A small model that answers yes/no questions on an image's attributes, trained from scratch.
Model: 64-pixel images, encoder arch vit, encoder patch size [4, 4], fusion encoder width 256, fusion encoder norm layernorm_no_bias.
Training: adamw at rate 0.001, 1900 steps, batches of 64.
Rows from block 3 of the fusion encoder, named by matrix and row number. Each number is 500 + 40 x the weight over its row's rms, rounded and kept within 0 to 999. All counts start at 0. Numbers have three digits each. After the name is the row's rms in percent of the matrix's.
# proj: attention output (fusion_encoder.blocks.3.attn.proj.weight, 256x240), inputs 0-239
proj.83 104:523458500518508500494516500497500500500463500529534500463500446500542500500494500500500500474483500484517500503500474531500491500500500537507500500473534513500484481520526520500464484500481517475500559460494490455498511471452500500504489495506500483501526499500500521460502500532522445530500488509500469556299500438500542406461487409532457552500519500500500540524379539530598540500500426500461575377500500460516484448500574500500500500454500500500500543569500500500503500500500477434500577497563500461500500581565491524500499566522479536500500561500504500533545499562540480500532434465411521500452582573402500580523636467500500500457606524519493445577500527618500577508500466494522522459471534553591421432508471445500526
proj.84 091:428531504500480542500500463520500459463457473500435457463513500557557499500500539519500522440500531500524500491499533477547485569531565456500392537508505620500470525439500500470454491500500482482500500500521463500501509503500491527500522518522412500500456471559500496470500500500489562457548500500511517510500500500530521522495504571513531540405493487534492531523533495500500538517493500516537496495553471495527486507400491501561506403600432427564472527429478500466496467503500500614433483494404558597500444325410500382500438480467555511500500400500500536459494456500438537500460516452500527421545500531509500500515496468503500500467546526469544589496451521500456500500541536527500500450500543500501500579429500500498528
proj.85 095:500493500500476500500500479533500548528495543511500482500500475539519500500500509467477531500500493500523443500500501471458485533419500581550546500432502553486500500478421500490505500434500573500494515499510507500500500500489505500500500468500500541441500497508543491500500476500500489530500500574516530524379500500510500500540544449571497583500531542525500451525388500500615459467500418488465500463434500455504446403482566499539552469528502467500443500423409500500500382472500500589500433500468500577489454400403500440604579456500500489500488351565500515423500494471500520442446500500508510500451518500368528547500594484486572515500564515500482504545500500574508522512535500500500544510514500511538438500480500500498498
proj.86 112:500460522476499500457500500546464477515500479505500500500452433500505475500500585548472434518500538544495426500500588433500478500500585475578415411488436500500471512500501525594553500500421434500500500485500521518500599500521549500395500500500587500423521561500541483500500514446500513500397461549501500470565450465501448430420550500500500466353419564498542500517507543500582496500431428500530617522529521496514500500571500500505500480479475570540509500476541444494505500519530500500478439544491500534526500500491518419475544521500522500436473526500536500474500500503500500415430500465505544489455500540490490530500592500607500484465500500520500557565489464540439526500481500434518483500500500517540460537464528476498489
proj.87 126:551461500500481449431453477457454599513501559556562470615547523523437446532537442427450464553500449567500500471509472532438466500469506619521543500441494500421500541501500484500514516400467572521470461506500515469500383549536484517500545480523502500500500512490500406500500500464457533500500500500555516520558474473482512500525559561555515524467508463500499500542536500500509502437500500553500458559548445468427517500504527500500500514500500481500527506543528473500497498510540532441500467500525500520534484568500552460432530500504480453500528541496500500500484524527494500461500414483483496500487559494395500538554527490474500566419537523536500479564500500586497599552530500571418524564487472495621434500500417446537506
proj.88 107:608472500500567467500497556491532533500460580548568515533530503402513448565476455452524524533462421544500500500496447567487464431450450539481592500500500500500470500519526548500500461504517499437518557493445537511476500500427405519494434557469500500532535477500500542440438500563560419537500520466492467500500429500476501453470475461500461446500501500492500542533459533499491523502479500482461500465500500511494533511500474469500546538402490557500515558612510500500500568500500452414500604500568504500500500617618500500475500600500500550555479500424500445549538500591555458500494479488500507516546500500437472535519477500455564500500500520500527424468458525537514523500529454503512573480472512497529481464556438491491500
proj.89 093:540465497526528495484500594596411500500500488500398500499478454500499500540546500541456500505499528500558531500549562549571567438509500498522391491482444500500500539500500593500593545559458551549500481481542551486489491500516466500500560500535535532487526617462576437587524559444447500500468496463488529500500529543449473500500500500469495446523500500500435500500500500442460500500533563500509433572492500603474500541594500500500467500456500500465534500558492487479500547500500464500443514502501475518496512569490500561450472529500485493533521500545510500500500500517514458533435572456522500500552500521500498432500393548440500518500391491495486566441500500500500377571500500498535404535481500500426572492487535553500513
proj.90 092:488483452557481486460500500474564505500500500430472537500455500500575500551500462500500500556500491452468540500500500514500500500521466501453456453577452452515480518500481500495537523500490470535498504457500500513500499496505500500471497497451487504492500500500522522500480500499500505500469500425478474500495545500500500524500465494500470449500500504467472541491500500430414529520501517477466500453500522582500500548500448456452500534425421500500591563505519500468474623539410453457462500460537500500500549571620453604461407589555466614554462597478586500594549500500579372626500567466514500500502505532559587500500418500500435423500500500524500500438460500500484493454500453513554500511445500500452514460521480537500500
proj.91 068:500597399500500456500500512513500430500491500500487500448500500493553550500500508514500416584503500500451500500500481500470491570562515466500506503502458424512500528500543527528587533581478449500500453500506518541439500500523507500463479513484560500500500540500515509527500568486500562503461471456552470470652543512477447564451499500466500403500500461515461508500582500431430500500593552500492425528561500558475500555575410490447419492500509500540510500561500500500492555524551535500500500500520554527500500500500517447444481500577487502519507500466480500500489502508500476471500534393500531500500500627590533500567388500463472445534423527499566447444479500436500464500535456500549500500495543457464559500510466571517500
proj.92 104:476502500500493553500493500459458500539480500561518450554500500500463464458500515486452510436507530526500480473479542459500471500474494472500500462513533509500511480500489456487464492419500473464577483530500402500542500546500547504543500445539524540532500468500500500474502441500461500459500500534486513492523500500451500486527500540500535466496500500483500510500518517500519510500504520538500500509442479541532488515500471513496500471560537486450457406396447500500500401446504565619525418500429552589497468368397494500585578412431536457404520330570493528449456541439425542419415554514553500500526467450506396465483500504500500494500500500485504565500500504500500479460571569492533489500497475454479500490450500543519500
proj.93 109:638455574486500460500500500453500548557500605511589500577537585389448393566495406389570587551500419543494504416477385568474497448359395532474635500461500528581500517493500499445533456500500557500500500537485500524458434529494500500520500477443466500467481500486536467551501500497490527506503478524490500508500500500500544500535500501500489561499500500543465451519451500500495500458500500505500448587500479500467443482541500500500500519500526500430500500510500500520473500500548500440500508486500564555500502585500500538512500500500500500500500544487500546456503500534500539514500455500500500463500511485500467526458514461520480566413500515500512500552500504505500545471491493504428500500510510500547472566500498433500500
proj.94 098:500544500500500513500478507500528500500500454500500517500466526500500500500500500500466552500528500462500585541500526500555500470555469432500484443500517438523517478534500500534503526516500500500440528500500623558471497522500561500439500500500500471500519554500533500500500558560527500527500551498497478500390475500500530484500480500479500570503500500488510546525457504539514500500447484425506500386500500462503500466426545500517500566434520521500535541588518520566487587500443427395464500497580500424500532627608464600440428550530500500625492589444520500537541491573568462606500500494454500546464584543493500532451547455555399504500568531521500513500488461513500508500493500514519482500536500558506500555500552441500500
proj.95 073:500500500548500500453500516525500447525497521437445500476496468571530500500500521500439459579477463477500437468504487515488559500463500500500464537500414521544500500500431586544656594547452500581481485505500509495469500566500500500438566500500493500459533558500574443573500497429463500523439446493500487427508500500502456504455500454483468500487592486493490522500519500500500472500515500484520461500413500500444519534573449464443508500485449545481500549522437500466482566549455427445560500517561474418516500535555542589500500537482500545542438565500568500505555426501556500538420500500460493475427500500589523500572466500500500457538409427452500500446546500474474459430471471500560485500473555518500521500470455526500500
proj.96 062:500500511491437502580500412390599434500469500458582500500500500404557537500462405501637500500500539500441455522500394509517500500530433461500510500438501511515477476500578531500465525518500405542534504450553500500495616500474500500500489493500500500525520500488462528465500549564515479500500500500500500553500512500545498500523467500500461602500500500425526536479401500578529500422359437514500565439500508500581500500474500500500500500431500503469500500500495500525450460504436477516581500425492500500530500498515500563522548567500413473548523514422500497520500500500500500500466500500500488530518481504500590500579590500500449500500507500480500444500476458561434553489500500496585500483500500500515500450520500492500500
proj.97 081:500504534550572460558511583500505500516493500510500500500500509381500500505483482500500531500470466465500510470521471500500500424468481558496535499488500410529450450530500528565463519500455500500500578424471544558462541500405597529410452472500517450513579553500500514446474500586539451556510521500455444500422500447478500423418500454500447536468496526490500568527416542500535529500449442414468553470500522437460535511444552461499558562431486500534497500551545473526526557500500490405454500529500431424523481620612474544500483500488520518473500500477514500496548502496541498500500500500482517500545528498461500588500532469494568436464560542500493450500452481547462520480523466492555500450500500536500436500500501460454504
proj.98 087:422500467494437488533500501500532458446546448464500415500501480500473500502500537500428432454484546520486500538497556468466500500550605410479459482536448500482474548500500500575541564500500476539525452512500453536524500500563502422453531519500456446532500500578473500578500500500500548487532525500500537558637421500500455500564533563490567500500500456529485500498553469516471500492531500500500518500546500488500450500500500500508427501565500464493572495500500542508500500500484511500500500500409486487500541451443500500477563500473509500500516500500500500461464500440501444574500605500530507499500452484603518500544394500535545424557458448511510553448500471379489382500500500457572500500500486450406500444500594540500548
proj.99 098:528473556525500500500459500500520477551485500500500541445508533481500461462505447502500574503500500458500478468514500515557500471493500500500478438500472518466381546500483500459531546500585500517565462500492484529465596500542500557500500500500500500500500498430500487535474503500513478480543497491500505555469500514512498516500479500522500471500500500500500500500517500479454489534517528511500482500543500551545456494565446500516431466536465377605470466414500502435486443470500457611572513500430574533436500289454500488522446421565489535476463341568500493441500444374479554448500484513500548554457553545467500489500500500542540554470538500544509470500543500500532512500445500575486529500500502555500526500500497494500479
proj.100 079:472500500518500588500513533567489542500500500500470500500498438521559549424488500518500512500500500483598500520468500500506531500500459531531469500500586593474488415490513500423396428453574500408500598561455384407530500470438405500622466551467402500545542402499462565392518399514547404539500500562545500467500491507500500500500518476500471500500481500506562511500500500527500500500500426452500500500453500500477500472500500500500532521517500483496500500553500500493500467500559434481500511500500562500498508500534542500500522500573435476500508469492500500500500499500500489479488494444496500521412605547472457512500574423553431525500560506513587509527558558543514540500500500463516461500454500500525493488517496481500500
proj.101 126:435500454488561455478506500542550468483472500491474478519502453508579514491459500499507450500500520481523488537519535471496537531500500500500448507563500500500500460500549500534436442556500404471515529500471542494506560397440489469493462500464507458573537481514441563458411496600589504554500534404408465490470576500497387500405449477486459387590503521448433548500494483363405522569484558500530466500442525618560490500500415469500537473503500478531488495482512425470500497500500479517492500509502487487483500480500533516489449486543473548500444481520570476543543444491498479500538500476500500565542550500522567473500446483507491475521500466500532447432500512500495483490494433491535531486457504526488499500522456500525451
proj.102 121:510500557584500532497500500496490500500519504500488558545500500501455442500512470501508500484500505476529490500533533481556500482456504579568501520430504565500474526441462440479547524500499500500500449500500500500496438569527500500541526476524472582482500500439528487538478423458500498470500447505500546437625537500476472500514500555528566523480500463502500500531546499515464492453555540511536475581495475500466541500546500531509466499532527467500441500429441506471500405475496548622604459532461524540469500373417500446603560395453500501463515350500456445454456497433389500417515488500500503465500445456500500500470465500436500564418505500500473451500500500500500500500500500569498562506480485500500470523522484490547472
proj.103 094:568448548546548437456441502481540554560470555511550531560536543500463421500497451439498500563500443500500500444500421561499513500425450500500562500510420570500500575500467416500617522500500490577559421549500483462405500523591483500619543401471407500465468500500571441597503500431444623436500500453546501500609537500471500500515507520500501448535500461495511511459551500441413500500500528500479500500500522577499496531579458487449500459507500507521500500429453500433508496497476523500500500530500495508489494500455447516530500458484500533500470500556572500500515485447514500500500530476500531500495500525544500500484424500500514500515500533500500500479500524500479500518471450583521500429514527500479521458500500500476500
proj.104 104:500551431531503517500543484501496500500509500500500417452446512506528504500487479500493500500537500420497522548500500535500500472500480500449468500500486500565570488500500540532478500541500504500500512500500587557500500500500543500421479507500500456500500561591500500499442500514500463500500527503500500500433500500470454500500483447452500482518507558500476566500470500500481510545463518461500489500500513504515494487499500486500500534467496500500500519594554500540471599500486465360467563493500500500500515667578500562463457500547447500497529585500507464539507485500500444546618407555475499537434532532382521500425594500548500500500610545500500446583481500500555500500437500596500577488549476561626500550538447500541454
proj.105 100:524532500472473502556522440500549475502529476463500576494500500500503517504481500513598557453493500500500500504486500541517500448509424500500546437500570422500475460500504500478395500500500500461500565500500500546541523500433500500436463500498556500504526472500500545429517550547518419500500581564491500500372510500530592500548500469528491618588510440529500466520468456550500486495500500418462493420500461396485442424389603513558526515488500544500500500500489500535486500500436459472500581500500500500559538500579485600477445524470500500597516561451520500500500522519553500587535448533500500500493490541419500500500589517500531519466557500500447500539523430500500554530469500541461500500545500500569500514513500500518500
proj.106 113:497558488504483525545512450450500501481575444531516491467517523527464517482545475509558560520546533453504500495468500500535510521498513471465500538414464503554570543479447461500519500499500583563454436500516500500500445535542500500483520415484447529434433500500550457533515500444460581459538504558510527556500500460535577553587513540543531569500556405564465397500527440578529457500583500456476502429500460425437492426500587544556476484481502490547500500528500523517500500500485512500450463500549550500542500520512500453487495475500530491536500564474480440500480500509467530464538500553587450500565461396569500441485412546500500528483461500500474589472500500409500447492555565500500500542523477459450549541493517542504496
proj.107 094:552499520500450503500505459470448508500545518530532495516516563474451456500537493475503500500500467578500486464426473500500488500500537500500524500484503500500561525451456477513509524435500508535452451460517471512577421521550524449500560464536500500498483500500467442517563500423459575480500474479500528462642500501500500500500512556478518423500458478480449466463564517500500496506500564569544453583535481500518541558523443504481469504519527513457539500513500521520467500453535528519500471500471500527529500460457497445445534500500522445500575500486461539500449580500500500515500568514571457500538442451577454433500436579441444500539362500519442601500511593440500455524557533417500500571499500428427519494390500582500538
proj.108 118:566433498550571467428430565500549500537439572503485558537493500464539451614500459474485518582461445476537525485557460537500574424440484529500540486510500500463500518530543500548577551500500463557501500484500489498471500487500525522500491485500547513494500534500497476544456500520496492500518500425469500529509500493449412475479447501472477384558563523431461553476474513392389520555487542500515441500474523640597500566500444427446511505477452470469485480504466457500500500500503454480501541517500500500437500500499468592510500500563476520561488481578557500500544490454536500546444566455452526586500502516500500521500500500485452500500498577505544500500500499500495441527458471500500471436470500514425533449557526500490503
proj.109 081:480500500543567500481500559521500468500492500500500500452500521529500515493500500518500525511521523466515500500507512485500500500500494446503500544496508587500481500496500382376489400497618500463577489584500417430500464512500415575617500500500500601548461414449508504500513446477500500458502490484500515500500500500491453537534500500518530394541500480500476500500557481429403479500564564577500434610500481580549468500604422515500444500505517475480461468500454472470498454468496502553552488500500524518478500446460493513569500397565500493500504370568496442500500459451478500446460563500500500500507500500562522445500421500489500478535500500500485510500507489446525500500499500542540487500500500500500567444542500500489528
proj.110 105:500480524500497540500500524517466500553500517500537500465532543467446494500544524496498569486489500530500490459462500510564500493453500595535500500500562500488475453501438490379457460466634551418522500537500500483500442471500500494618500473507459558500500424534439500468550419500483500494534500555500540531500500500500554517587582545536553500500520422500459370513500485536509435459583531587472500511500439471500427446554580549528399556561500471509511500522512500500455423500500472479507500426500500583500542480449544500500500500570494456500585418486430443491434500495500521557534452544484520525473500535500504500500524539563481539479526554508500484520520500531508496500525496500456500489515562429561500508511457499563526
proj.111 099:500500500468477521486512457516490500496478494500500500488470500500478484500512500500500488500514481500500500490452500533524507463500512500526480453500505461475500528487439500533499536500500493500476475500520507557537500513521576500410515500549510509500491545527513467500562595469500526459534550603545540603463500500500590529610500473553548604540498407621481362500498439500499424500577476524440529472495456500433397363500670565543441500500500500500571501500504489526443500500517500525500469442500436558505517428500457500485522500530478446516566462500450528498450594477500500500519500500500479500502500501563500449500482562519517502495491447493501500500544479432503468481481500494481486576526422479477553422480500527504553
proj.112 087:623500542500486494500434500434500530527500595500520572580466500398507438533471500409593500500440448540425526425499443550489552468434445585500595519500454462436500503492500489554605590500470507565500500460500500579454521608500568541477500435503532500422519565451587511514490437459500500502432500500500491495500514500534464500447545494500500537434540534500500527500474558500572500500500453506487575500464500500435500514500500500500502527463447543500436500524500500510553500493500533500500496500548531464471483500494584563541500500537504500479500494500500500526506458515482500459564444543513547517532500473435500556478511464500463500500558500543500458530478419544500576500500524527485500459491500500550457546535452448557472
proj.113 073:500489500510462552500500519508500527500505500500482553500486453500515507500492500512500495461500528500482554542500500500525500470528500500487500435529597500471454449538505515516406456500482539424448584500467581475521500522432547500500471570502500448500525531494500541401500536574530382543500499491445500500396500457538513437500500500500483551451500500500540500510442538551544523478438460500500590454474500456477500500448525500500555561474500534480500500536500500500517548500500470426500500500557500500540500593500448563500500522500499500500500530471500500539521476540518460468529434500451548503463576545366500561486628500500510543500592541567472467615500410595500588561468517545500500509500464582580441500503506446500500
proj.114 109:498513486500463533500500494512500468509500480500493500444479500545501510500500523523500500447519510500500500519519528500527501500521496523479495500531623500500404417500540527436332388501577500362499600514459465464557500446387420506541413634494485500566522458543436597383467500603570332591511500496500500477421516500527500492500500500500500560500508515500500500503488500524500495500471500462500500500473478457500513490443500500519500553500500538475500500533513500547500500500485474450524572490575500448500519500568490500500489533488500495500500500500500500500507500500500491500523500572547464477523500461433500517461536478508576500513545516463500500538500470519483500500518500511434529559500429500500465531488500482545500
proj.115 113:508504496516531550461500513500424500524511517538455495471500473541500500432517566497441527496547505422546500486500536500519542536508500516510492524470566538459564462500459440410500427406579560447479500582534500410568398518518426468555500569542500579500461500452487500439546434463488432494559560628535531497500434500500544517530542479479523533482475483578500442551527447538500473562511487500500540500496452425422447410500590564564432518500558500481526500551500550517474438489500518497538500433478489556499490516500521487500533500529452446495573500465410500468433566500448487487514490517500474500436500500549455476498500555500500532536500451496500547464500509494502500500500531457500500532548577468527515534500526518500500
proj.116 129:496473500500500475459500527529550487481441544516477500486498437500558500531456500477474452515489483538487518529530506530507500489511449558456493513541500500568478500560500531459482500522500497500500500501437562478471500500437422524500429573500456500519543500500506559464441500561565421565473500431478466465500558564487433479446448500447460464500553529455500570500500523462446522500460500490500474460481532540500545546500420466463546490500425484556500500570541523539531638605498439412411601500569514418500500586611500567417500596550530568531445631477500476518548451564556500577513520500491500475504500492513508528460445500502507500535484500500500488476498456462500471492503500477501507499454500527465500516500496500484500
proj.117 127:500474508500515495452500513492543500500480533500500494500495500476560498531500494482500510500500471500527518492526462515500492470458500511500520500463460531530520542500500488537600551522415589548431488503522534500434484553500500547488500428503511500401513545465567491553500503440458544481500500496500483532435500500469535450476493509500493535494541524444490532495468511500536515500459492471558471485520504464500510496420538475460580516404477500483552545597520506545451601529473459411500555500572475439547500637601444583455500613512500522541471641459540529500566538601573439567428518419500500507467511528468513566479573460522522500500541500482500479500492533574522538465500491462500510517494500536554447529500502457500500
proj.118 076:489541452506454535526508437483544506457530413449503482489462555553511536480502500530590504500581547500500500500448503500566500533519512433500500500500447527594560528462481417436527500500556455566584460500509407500500500503564500549569517441468472523526472421423500475541523425427495621426405500500528503485634500549502500564547550584500548430500439500534511500500598491500500500500603541535500398611534480500526500500500446516500500426536455497500500500500495521563500500513497518561425518500466542526506500448500500500469480507460507511555499518475509507499493519498487500556500461500500547532488486529531516497527507551534500495500500500539506459524545532498513500500426480500428492500543500500551503428563500494500500
proj.119 098:472500464551500459491500513468556500462500481500484530502459526500525500531491445538509480422502459500476514544540500500540500500551526518452500573527500505500469537500577540546557581513445500515500488500506500500450556498513509533485543500484421479492509544511535483500439492522511529501441452392420471516545554484431396477395487504454508356537533525425425587493455554411500571545478500523490446564451538605500529591462407473403590490533527460500461500500500494481500455470537514500517496500500500521560534513496500457500500435500507462462508500515500500446507500456509527470475569514500481459602500475500369548488534509451470511500500537500543472468441512566504500562500517513480473557467460500456458488500500487494507
proj.120 082:555449500578583488450500536500500498500472498474500548471500463500500519554508500513500463500494468449500500500557451500504529451481503501500500500473369504500476596500503500509639580553458500595475420500509584539410506500593536525455541436441500500392489540500565458618486500423471584482500465455500500491525500500500471529500512485484500441500500461500500500500500500461407464500500560475452456477462500561479505513500530500467487500443435496500524500500466515454535567504500473505500500514550500431500500499500500557541443500575533577500434525563568449508516500483558500552493550449500518539466500500592520500495417515466490507561468547500500506481491500440500500500500459473567464500461500527407566471500500536423500
proj.121 134:584429500500489502500500515469500533500486544479504574531478511500500500569500524495551500499469500500472522494515500540524486458500483481558487500500497479500440479510530500500499539480500542507496526456498534500500549500475534520442511482500559518500541521500503517499497500499500439540498500520505520568419500448520549476546516466554494591459522536483500467500452500550576500463453454488500532455511500458500446472500500500500500490500500483448500501425403534500497449500489487545610500500471435491456488450500479541544528481497454500533500430570523464500506492500514490538532435486428537531411552567369529500500639510550500580416611572551496500596500530609522605581471523500452543485481552500634438493547486446500500
proj.122 129:518484530462500497417477480500540527538426562500477500529494414463500460552435445481456500521481491519513469489500478556500500542482430486500500456455398500465496571539500500567657615523436500628548398512544541580405510550500588500464552352500529488419500589500602472571503476454408627500500479500584500491536456500467541479456453477479487483453439515539521539500500530496486495475508500447466545509502534514452500523532538457498494477495453479560530562474500519504513500562500501541484500526457500491480466453500500500475458557504530554486465518542531533479526474500500469558494500511496500493500489512500500502491500445505517490493498523500510500500468500500500458500469481498557487470475559500495500500505500501476516
proj.123 090:471490500460522483468532500542504448439378493480500491459500442509500549441500528525500500466484510515500500497579541500500458531500500515500452500538578571556548500503500469500381500486500500500546500586500433437541412500467446500564500586489483500507500381500491524420548489488513476500500479517527511518500500500517535532534552500536518551466500462500492403488481494516500500459539500491500516500476500463542450453516591500477536496481461550561500500470450500486500500500551529599467496439478500607508468428493434500500519630563500552500500548500500500544481521543566472624355513500507500500465500500500500500486500500517461465500449519500485528518589496554502498500500500420500398533500501500500483403466526480517560
proj.124 100:571535508474465500543484448451500554468532503500568456500516517480499501519500472461549498500500475500467514500438471529486492520500445500524516449429474443500500549500478497588573653503422505577498500440500581581479500539550630500467580410547555500470509575515512408529537539457436609464551472545584484500522463500500538488523539483510500564422500482512500474526503500560561481464522500498467540542500500456434484474500529500517458481500500517500500500543500478468500513507490522481463500500480555484493505543500484503500500500488488500500492522541500450500513500500500519500500408443431500500445524562451500532537580500513500500453598554500583441521523500536534595572483492594469500445517590454558485478500500464500492
proj.125 117:471569492551493572500538500495450460493521468539495471500513500500441493500561508500438573500529528478547513483503507506500500579489476500536492534500524536510500534500438445373500455410579596473458484559500500500484419547535426508563512500500406563450434425499500460494524417473484492478544500538506511488480530500500537549569519542489532551539550428515474464548542440575482478522537556500525438500436442446500494449445500535539515506474542540484492500563502565500500500515456499456433518501520540483549534600505500540500497498500500500509534500461463430512500497602500494515462520500547475500525500440575399439469478460534509500537460452482492545476503478429500426458500548485500428564548471481500573541460500500524577
proj.126 086:500590460476500500577500500428456500468562450500574418500486567443450546500500500494520584458548533482475500498432500510433458466500470500411551461500518370546575474535500546545427500500439556445357546500500640500511507522474500388500481516550603454472529500500500500441526500544500448548547550540519500510441459500500500500521500500518500586500510500508466500527500483586500500469464500473496500475452494406500500448500566517542506592500568522512525514565556525500467500500500473427483553465500486500500530621552496579462500536516499463500542571500436497532496500500480497517501458523500500500469530515431500477500496521526475500484500471556500530500500461500500470528500549524480500488541500475500494500500525528517535
proj.127 092:500500500548527500500478500500532523500517500516604539559500532371500500500500500389556538591479449500452442500500385500443517437500500557500615530500535503500477506500539500500477530500500500492500498500500520485500540500488503423478492483500500500505500515500500514467490495505500512500533500521462530500374500489535515509522504500563500543556517500540500500511460500500495502475501482478470500424436471449535434424418583500556505500500557500487500500518433500500523427500578535500614512496500476550499500500500547477542500500471423468500533492500439500429491565506500486517551500499431510500437558548372530541522596500500541562490582529500500442559513474583500589528500500564462500426507583500593446500500500455500500
proj.128 118:461459429492500438498543541576473485471456512500420500500500436549562527551431582490500376500468504500527473558577500486444521506500554522472500527512528500500500464531516526500459446515498500496500563500451453406546534500457453478517472572496508454561551500491463515477468500535533436536467467430445465500487508503487374449372438408425443405500500598440500573446443532426491548500428477521509539537500551609559548559527447437441571465464454484517500486456484500482509515514567500523500500561500439487499458509539516472500500561502500509416452538516541541500529478472500477480502512501508500500564485500484461500500492505501432489500473500539491500463497500500498491500544500455554500536477490499489500468500500507505500
proj.129 088:500427500499500535476508500500463572560500500551526500500572500407414500500500487395488500425500529500503500423461491536463477510465494544554500500505503481439544500500521500500474535434441520555500474506552500556515442599500544456496559425535530473500463500499500464500525500500447557500500500490483500500500551480482451492479526500500518508500500500500506535475470500500562500469500482500500500501542500507500500509512471491500500494520557507500467488519500535555552395477514572551500435500476510500556444497500590385500622463452500448532529500446414434352462546546418500433509519572556487500536439400500465507500551500541500547416500500484473500499500500549500531501556569500444551559500454465493500607496531500585500
proj.130 086:426431572500433524440456546531469500500412495469463534508500463500524500551450544503409479464455513495484431500543594460546479500529486566500496474500439567443471560529500500559500587484500449500490458481526500542500500500537591468500500432500500500513489539500540464495500429479500564476480500500481500500442382454500498426454500437536467500477500599500559500509500552507500500501426393432472611453438516500500524509500500465500491560506489503504500540472552500449500500508481536590500474500500500500455500411500440415500500493463569500419455436533524616571500419508504524466497500512500467500500500500442462562500553442525500533500500541500454500551468530500500500494500523500474507500564421564492500500492500500493439
proj.131 113:560375602539472496462484560540438489548459579547495459553556450418456441536490518451413498501452477582511464409542490537458460500399493571528525500493501500469457528487500477440503538500514529500557500500499500500517446500521500532555507502500457552486473500500500500500510479508500500503509476563595500441500378479490579451473499468500463516500475500500500465500467518538595500461471460500441560500500499500472503495500575485500500500500436483588535502462523511500583511543520527556470494500456458495511500439459500439500509525450563571466446500510500475542500494507489514516391501538500508440533500465554402519508500462464601475530471500426480554478484524500500500421500477399500500516500493497420496500473500503440541
proj.132 071:387591500521461593532500494468500479500500450500500500406513519522500479500500500531500582500503544503500500505500568381531446500549554500615500478571574471435500449500531500464398519500541403433591551500486390580526434500445566500500476533503517538603507455500459546420478453579570449528578500534504500502500514516522523478473475464500500500500454550500500521517460500559530482500500494461500539500419500466567500500464500497559500542507533497545455500500607478500438487482523500476500508531500610520528522451473500427511500478536500473480498432510500500500503460524458500451500500501500500472500500500500382500505543500566500500497545500500500490502500454540500500435512549483500500587505464499500500500428500513500522
proj.133 084:571500555535500448500449544485560498500489528529500500475500483447500467584500467519500500500448417500478500490550411500500500452403544500500560473500536500508500500573548568517486500515517500439545524500468556496492500500445457500479500508500500466536553514546500500480445565557528500500500500500569468500505440500500540479461536500501461575445500511500508511511455548500563518500490447426489500456543558439490466520506567499533475486484455535494500566500444476491527550534500434454514500516476500447450500548546456559473500500500500533503457565549570500543522442435542500570438500443457547500500496559500541504554409455442500485492493599488570456500440547488500500526505434545613540383402500452450500454613532507412501
proj.134 119:371589418433476545516551490519459476440543425452438467475500500613500596438517527572456500419539590500503500580477596442506500572609532448498423500498575468473521456489532500503375425517487491427510552471500500487567465466472500469530470569500556503545500466536457508456503530540535467500506513483453491449575500556500461531471459526435509465500407507500482500473547476484473506547500550511547500523500500518500500526492500520493506500500500526526513549545539521555475547529473498466405511502527558510561508500516500500438481526516535493545506579431487500538479492579517518541494451514528467500500489477500464471482500528546500500483485463501493540512551471510535500496512552439460460556520491500518500560500500500548532
proj.135 196:452546478449440550516534466496463500476536462481487447501477517529497529471513542521473469454520562522500500518460558464514477575556542455541466544512525576445544501449500438463466444489522515521524461561558425443577466491535512479500553500539516567501454436481434480523548490446462546429533520570500558512545479517499514543579532543558564538491478435567486435527554446542496432497576514560526500585500440472501442442519534550533443478575544483473500477431467505500460412433491522589542428486442506561480500399428500445511542412496493443509550408537480542440449510500450526491492500531521464486489481478522468457488500512531474501500487457512476539485519454479500500512500559500500453528536500483513527531471513505540513
proj.136 101:542454532500526500418424500506527541501447544500500540523500500498516465567488500519500458579456413500506503487515490557520500483491500516500500501487415521442470529500500517528608593595475436544500447457500476552399553514558516460507500485500535500477515537500550500528449491478497556502460462415473456467500500500481442483413468500500482397500487521470497548483528546413421548500520521527492477570525512601500582603500428444426496500520442483525515500462500461438480544515488500496493512503500530500460500462500487479485412500498523544437461483571589500558524436456500500516528479422462500553500533500486543531525459543445481488519500514525500424490505553525500536500500445560496518492472500510512477447529393500499397
proj.137 073:530476500510507438500500493522500490500500584496443542528500530434456507564443500544554498503513463497500500500556453506485527473500500591449500524500452491488500478500455489563572563554486500521564476472500500540437500509504544570401485462557608539490500569452506475544527500474451500452453500500579462446628433533487452522446500439413500427500430539512519576500500510435500500500493520466500500534435541521458529517500500482500421500468500495476500500513529515491462563490487500458542524498508500500494560459500508565500500512522474522495484526542545578500500500471553445614393488500500517537475431500579534500500460544500431421560500520510494475452505512437425500504418500483570486378538506515494554443500500526470493
proj.138 117:385500432451481523499500500470500475432464468492428500421447500576598580500434500611500458467531554482500499614511549455499472494584503471439404500500462536485480565493539452536540513540462500558474460500500469490474557500535567500537500439490500500500482467532500499500440500500510500435500500397468510500446500500500508477500400465472500418500477536500500587505496532435500582500508500500500500449500512596584500527500497453500500451507450430615498533416500532485538505577500478597482520500441500507511490431512457464423449512482512567500440487518500500492518463497525534548422532534553500481569474500500424476500486477500446500500457500484468543487501500471501482500516473500539511459500442500500500500500531520476500
proj.139 085:500431577500502500437457451439519561528543551500514564578533500500444449500468480456569508565500444527472500451500435540500481466440500500500500500471514431556554500518500509584500546500405525590420500484500613500493551516500580529413500498500600450489500567500510506500557589495467528500446465469500471548487499500429483459479481479500469500500497548463512537430471543485516572467471441470485521500553534500541547575454465463477533500505498511519514486510500500519500495520487500502500494536541458482525500541522508486485500505439469497525500550460500417500504500473501557500455500490490510512500500500417500545529543500483460504384511500500500500555500500573495606505464500549423578402479500526565423563493444454579443
proj.140 068:578459610500526492508500590558467522491504500561449530533553526507433470508537500500431500500500487500500500500537500519500433466500556500500478500467500611460488500500530458522620500500536500500500409500500440499457500542500500535522614500551454561498500528542558447589535489500435500500500548500414481489500462481417464500500500507484500410503525500500500525524537501428434500536500571500500466500452470620500500523500500500500500500529537514500500456499471500439400430435500500524525415499433486500457437497500494448500500442515478467440541421568500546393500503527500500500389515459526518499500426500549370500422500500500578500500500500500500511478473516525500506448500511500503500546511542461459522455520523500500500